python train.py --encoder_arch="coatnet" --train_examples=97500 --vocab_size=45 --encoder_inner_norm=false --encoder_shared_expert=true --fusion="cross_attention" --decoder_head_dim=64 --decoder_bias="all" --decoder_positions="learned" --learning_rate=0.00081 --epochs=4.3 --weight_decay=0.1
Rows from block 3 of the text decoder of a small image captioner, named by matrix and row number. Rows with one number belong to one neuron. Each number is 128 + 32 x the weight over its row's rms, rounded and kept within 0 to 255. All counts start at 0. Numbers have three digits each.
After each neuron's rows are labels from the 100 texts, of 14976, where the neuron reaches its highest value: "tokens" is the input token at the peak. Only what is clearly more common there than usual is listed. The data: flat shapes of many kinds, plain or patterned, on busy backdrops. In brackets: how many of the 100.
# fc1: MLP up (decoder.blocks.3.mlp.fc1.weight, 768x128), inputs 0-127
# fc2: MLP down (decoder.blocks.3.mlp.fc2.weight, 128x768, transposed), outputs 0-127

fc1.664:140108116115154096156137109113104139120204081059125161146069101139109187135111155165086135133184126196078058112053145140156127129051119112122149098111149157128053160125193128093100134141087181109107123152161074120066133151119144153173140128154122135143173103120128095132146101151133132113101121151150132083130148103137151165166113159157155135080165130189167154164168077122109195141125
fc2.664:095158115145122135136144107053139169185196190163109130093151114116113126076174076074153106134115177133063135119135129095125121139176085089103108152131161160161107123129125126165158140155135095113165091147162145135153130116080074018144168129088150111135040158098116101139143075098137144118171115107137183176151136104162146151123151160152115099162118116114148083056154155100086120111138
tokens: "a" (55); "right" (44)

fc1.559:139111193151127125107193039083086157115106172161068038150121147128158153111153082089088098134128163177105122206121137127149158130066161119098129097088099153188117166138078154114122117173092127091120138181151129147140079137114161186103136173095097161159101108169112085156141142139166114134054148095126113148139126125149166127136115127153136152100140098171096109113130128148129151055139
fc2.559:132106084123158104160118151141134125111176145111136156048103136165134090123165146097184149174179155032143081141149134079092168115172133137122145163137102113055101063051083108099126108083172115114117123114120142119091170140166050135159154070113131060105164102157108160134116113112148120152116091115110137109162146149143079114140111150092063087110165159095128080101166141122150125156106
tokens: "yellow" (69)

fc1.679:137104152185158213145101092149114148125130160103118121177128133096115121075104165147157087137100146167058123111131121086137119152123174082072142128141148154144132117106142099080119098105132147125171199144122154083173135146074097223119102144100170195107056050131186132106159172162169108138164121098109122146137155125143119128090116124131167165137109169170166117140181095138152167093131
fc2.679:124141120144136182139089131140160060153175106093156144151056121161100136179111128105200122143072108135135058122107125112198133125127131176159119139126117126139130138157064139134137091180113133087152070100155096206121101105164104087166145119150078117089112170074125094163098120174091120179129157150142100092123168123133163148166169099147136144108112088144099119068101089038100101132138
tokens: "yellow" (13)

fc1.689:129080105158131169142156159127163087065075106112097133117167143122128115114112125132141177160153135117094119090036063096115121144072042113147114104184106143185134112075172086088157150177165134111100146117161078093131130126134099163157162190137133098140097173062113142147112078169096126109128112151176105116179142169161143120115137123115201084111117115120087161121082086116097143133150
fc2.689:126148170124101055124148109165124182157116117189138068135144104135112105202181116119153193078095165084163202099152160149076110111161186147134109144130127124094164175144115112097055143122093114136118164109116133146146145105116167150104082148179155149097178113178173159108097193142167156114076187152115158117090122086096093129116179106093162138140111156069132134127113161137141125133128
tokens: "<end>" (55); "a" (45)

fc1.163:130134118131130081114204120112146160092100184052135159154137138092146137121050116148055133080136134187116118105140081101132150131094119114100118117135126124167121085137080134090108124145183107153115127140126091139079157148164146208077158114119179144151088047206178090070129129175142106141113162137142157138143126147132104125158099108101079114149149174139080124123111201136146155185130
fc2.163:127092126143169126146100124101071109129186108185166158043083126159054089118149145074123086174158181136176121121206094128125151139115153186144124122100136158151106115193066135132145134186128123112113120136110102069164100080073098119136165108119117092111056154135161154135128111146154126117104177124073101104119149184099157124143121112145126131139121132135089140041143116083156145124172
tokens: "yellow" (61); "teal" (8)

fc1.586:146112125144119154143121128112115158131099096119157134102115130124011131115137096170089094165165147119097122132114137138111158125109048195101078097140174135152148078114177146111098138135126092083112130092118136088199130079097058138120163121165109165184121097130152140119215114193139127135125139134143096168127128084146187180185080151128121104100142098122110159119120140151140192191168
fc2.586:115111086097107145140082148154125098122128137160202121111149130133118130143130103138109127128116120120198165142139171116144173116157070142129104126119167173101150091123131190117132134173106104122144128095165174066137105074118082069137130156151127068177155115073148119134154129209133139083083189112143111058158135117170162161150178099157118093095165105113113157117195132106183216178145
tokens: "frame" (10); "tee" (10); "ring" (9); "star" (8)

fc1.737:169127138150093094127150095137147128131119142053154150127157241158084098091153166142083105165166133172186140122156087133051140137115175122142137117092091099149124147125131128110070095190123094153154151118163111107156141173127107135127120133141099143201152081138203043110201098147116122146107118077097101135133155114126195138141099156140103141158127166137120167110087159140121175138128
fc2.737:101127145077211140172137112129134136103120100159149167140069099092046086132174112132140177179129093156135102147122096141157138102120164126158184164150109097065091201133095095083151164142162134154090114094113111119079174143115124114108119118138130081076131128134121192115118143149165189129129173108088178070076176118148097106136112116161106109059108120107089092101142106147116140189100
tokens: "hexagon" (22); "semicircle" (14); "bar" (9); "circle" (8)

fc1.370:079173207121162145098183099101124131136119128111148112156184159110110162095164130109106121127072119084075112087140133147099052145137117097158065133160121080091135155161108079151152144103151085145140097094138159145123025131151193169153140161121066165157123106161144087147144074103167142127126084181111114170174094136122136098131141123134130139095131130098172187152106180166099090115129
fc2.370:088086115137129201098086106149117105095095129126199144159167156142154066088110100117109080184173086149153172097145115137105176111127088120113099146066081078151118153126105165138163181103147106122142157068151173109164117134158154127086158107167111146177110104118107119136160115129122206119165116063115144120139122126170140083084154105137073119101182123167108123112147159168098217106140
tokens: "hexagon" (15); "circle" (12); "heart" (10); "semicircle" (9)

fc1.705:188155134175101096142124112094123152143130082096093131163117153117083149135132133103128093168160132127154086165106169095119168169097111082127106139129136145217144100112146105096106142176078097133143072058120137096103062111090160149130143147148127158180113172112112083128103093128169095135112195146068071137137130157119146152073125113129115171128122063122130127052120212189087100135126
fc2.705:081172113123175091145160146145137162116106134191130153071120105110129118125194116181111140158137089111143173146131092163101083165198149115129200185104100143028122128154164117164127142137158154200165194115108123108145172153189134134114105126124134080090133123169129140088144152162181091084106118147125170132139152145108076127072130113126154093128154157098099155161154070085160106149137
tokens: "a" (49); "blue" (19); "an" (13); "black" (9)

fc1.712:168152159112128151105176113140111145091126055109120134082065137148134140118104092173104075104140169188135026143119086133132116145046168108095097118097101104144147144181197167065114104137097170083093080100108092147142135157140050158125125149137147164147141094111138097148156079180102115102122121134122133101193128119110133166170153108127147157113064143156156181095152107110140134149130
fc2.712:083186149105124134160107094079162118168181130122093133124114070130095086048169113091148116066112123124026126165160126102154151116131088117119112121135132133160129167164147139178138111134130110119163119167123125143132094129111094046161155132107154090110113165072090105125139071084099141112191073105142143160138135042117109174137116142156104138165115100128157119088142061077091098149102
tokens: "a" (100)

fc1.447:131131125130135110094177118150113170087115079149159163158102135167151183103060135156108091090142147181087128110152123170160208090092132128132146110108159107126106067135126107099141112113063148154046152183109138099074074123198146169133116110128145147218136084152111104160139155126131107095127088144095186118136156122148167175143135152161129140152134159179168159121175113147097172182144
fc2.447:090097127198156156138121143077182087101179182155100139146116135149122091066143095095090136120124138110129150099157166108132128153136133123088042104122106130158122162168081140113170151158148067141171128094199089137174118112125149148139152157187115095121069195108166106098167106095154158151131142132211078149127133106143123086163129104105136186109104100097105065131089154151081147097135
tokens: "yellow" (50); "red" (37); "orange" (8)

fc1.167:143159071073105135113116105103121187147129110089143177133098147100084133114129134141071094212144136109142162164114124125128135158159150184073132111147146137155165117184130175123166136098109131064051154103086049153114098112119116141079146081145137118129111089124191171156186182178134168121134153088086141127125135126198133117177076099134128104076137163111103179135157118129172145147152
fc2.167:080133116162158136137116141101190122172180174132161079150055109070094151112149072117125124104119137093112143109146147092110120143180129092050139168130139119118122144147084139135153139144162126101233131131151091128171137098140063105102120123118138034105113199120160135078139106128151177105104174108140160140126161097128130126123158112088134153118115077144110048140164180117065147147142
tokens: "frame" (18); "ring" (16); "gear" (11); "flower" (8)

fc1.73:160176119052114072147116110082088145135106134131181098112101134155101093110175097100131106163119118119089160134159111168131119089123135111104131077149185081094171136196116135134085116162083104089098173203096106061156109180082067125131108111140143141180108100119143149174159132134103130091126118100102087108152091038151121127108103142100117148142137127098127166038142091120133123181125
fc2.73:132091079092103130178082159178134086101103149189201149134189152140176053192153116124140147140137139079190179141154157131104125092128129158106062094129101127125176146138137123123151168148130104135137104088195130118146127053114149098099135122161128130139166139106161144140087151179127141088091160146153108081135078120129096066125158114136180130110137134037111117147120152143161197139137
tokens: "a" (98)

fc1.61:158111146157131101103064151138096134130139143146117131126130187107171163120177178133117074158090084132129140043116084169132116155139096080109090152161167119136130151147164117133114139099146142140127155077118101104139119145156121155060127131080188111141031102145145103079120104177077129133157142168097093174162050180153165177134070120117177084092114083133078129103138182149132133142122
fc2.61:103199144159109156144173121107099143133103135186134134120141086135143141139150102126140146161177102116140157157119149093072136125153117087094167175115083124074059104093167110140151153077122158167152177137070156139106171132165122119197097104098149126117170093129122128110126129139166144111160086112118216156118189171124090088060126100117106061125162204111172134117107109067165135116086
tokens: "a" (58); "black" (33); "grey" (9)

fc1.653:114094146070148124149107145078107115150117069085176153147073188173082161096129097167135140135155126154131109111115092123111182040117109115112121077120177110135092164114173137102111149153080094102099114147135089089140114155128070104118137129167080094171155132105180115153221096154127150137170159130133110098156124102109174144177106138158088147101086118162140145074097156115131174164204
fc2.653:102115109127114107161104179182156086102110149188184083124147175152124092151133097136096144085125159083187184130106194086135156148181100139132108108084178165125167116142125144098139139146133097147154116118179162045177107098142098102158142154179105102158144148108160111149088115183132144093100174102160117101151147096117201160161185123116082149119172129108173136123095141135192187148129
tokens: "hexagon" (23); "pentagon" (13); "heart" (9)

fc1.241:103160140169141127140128159148062151049095173117207121109144164098127128150196096171134078186159157179149106110136132108105128100080168084141150122143133118130135144131168084131124104124122085106145131091121098140150098188125103134126128203102126100124109077148132127072132164185129120145121175161113099160151155103174102155119071221110092091127091132106098114085137167127116179169190
fc2.241:084175097115146127125097126135070142146115136116204122161115185106107163148103115141150091152174147112131116143152124121074155119140099073135128204101129124087091099095114152122131143062121135185142147140087201068078104106169108091142072106099139162181125092134129063143154124117165170144144157091052148119129152174167142142106091166131092105175150155170106162061158175108156156139137
tokens: "a" (100)

fc1.434:117115111148142134165145130061098124083133129116123101138138108169133144104130090133092145157170101096112167093154154095109126158082160109070138068157119140094153139167105105142133113088146112168143197068188102129174178177146180148178119099152115115117097116143131021124232134105117069125058109100143159117131126105167120141159138145113064123114106133150165090194133153094114150106125
fc2.434:146173128125118151154078130140099116138126108088184129147114110122098092141125146113204119155101172141117087173182107129170166096121102137153111166100146111130094083109121137167162143193120122099102131193093186135138097104095111117101147119028126112113105120040105180194061118162129131176139172173122124124072134129127101150140161122151144160176124161145086134071126080125135114177190
tokens: "yellow" (44); "white" (20); "<end>" (16)

fc1.582:159142126117141146137134161160144112157099109042133192131111153165075134072145070161122107171121103107119118113135150110111118144094073165091106078130144096145144133103089165135104151130108114133116132096192144048182118115051046133173127119138127156136159101097114129105132116146109137138080164086154090075145149105166197157186104157129073155102131100154120125130129168129164204186164
fc2.582:082128109097108132171105198120105131135138136202180107100132134139120072162154108123123141114103141086200150172119160101164141100176073126146116146101182143099134100137152154110129126161104064089139120105128169102126129084132089079140146170129117058135115077095143144138141127198138162094097167111151125063165138123160141140123185090139111076092128114117084156110191104079197175181161
tokens: "hexagon" (21); "pentagon" (10); "heart" (9)

fc1.217:175154129059138104128185096090075133051149143141169163076192161130127149129144145107103094106140136097109173106218167134096110140108168114159123133162149146108123100162159150133123142102102102068139153076109166164128111161110187131107174169133166145156111128204146115132127123124119089157132166147133089129137125104146096040144071168152133173114115100122134155176174127149152210119106
fc2.217:125188049058130144107123160127160135114164123166114209117132145124165099150128150144127136191175105197129133157119084181138139179152066115125113090103101172137174135128154135151147158148131104167140134159131215088116181140090097083101106116134113117136128171094098146130094125210160120105138115084107181158181090143132077166139111125106192136128157120120109152106126070119182146146138
tokens: "a" (43); "<end>" (32); "an" (11)

fc1.710:133123122119244093119161158207175179101101115142131155192152136174126114073145122167144086151149139154113177078160168146050103090131120145151109081154156123156187134150145101113123103114128105132132162152106152128097126128170140130121115108151108171155123132117108100113123135102108150117108156055143066140115087130107165066176064099102175166147090129081196138159113099118093136097128
fc2.710:103166152100162097098183124152046119084150129150162126127118108150157117144173118158112136201151184139150070140149095161100096144160146050128114123108107157070129128087165104176088127134104082187141137202122199095136170167077097067168133097130143116170116112149136142171107082178132172103157130115057156154122128101122138145121117197162129113154140114117121127082144143071140134149118
tokens: "frame" (13); "flower" (11); "gear" (11); "arrow" (10)

fc1.281:137128158121128109113128137114067115072074152116153118130156184132039121104148097138117096159130139123116112117115173132102125077148083158116114134108198051162152137107139141108116131184104072090140135094145095081121130149086069125149107126153121112170129124139188160096225149157123137161105199152139075093168109097152131158205149121092104116081115114122125119085173137141142190166170
fc2.281:102112088105107153144084133184135087132129118160208144139130117122127119117119116148117142128090114144192142142155145110165198138165119183137103121127130170128127126145118183132157159168124121113121151088166142102143100054133099060138145147155122069157146101044132127128155155179151138082109183108174129053137154140155159156148159089175101116085171099093103117142159098135186204203156
tokens: "hexagon" (14); "heart" (10); "square" (10); "pentagon" (9)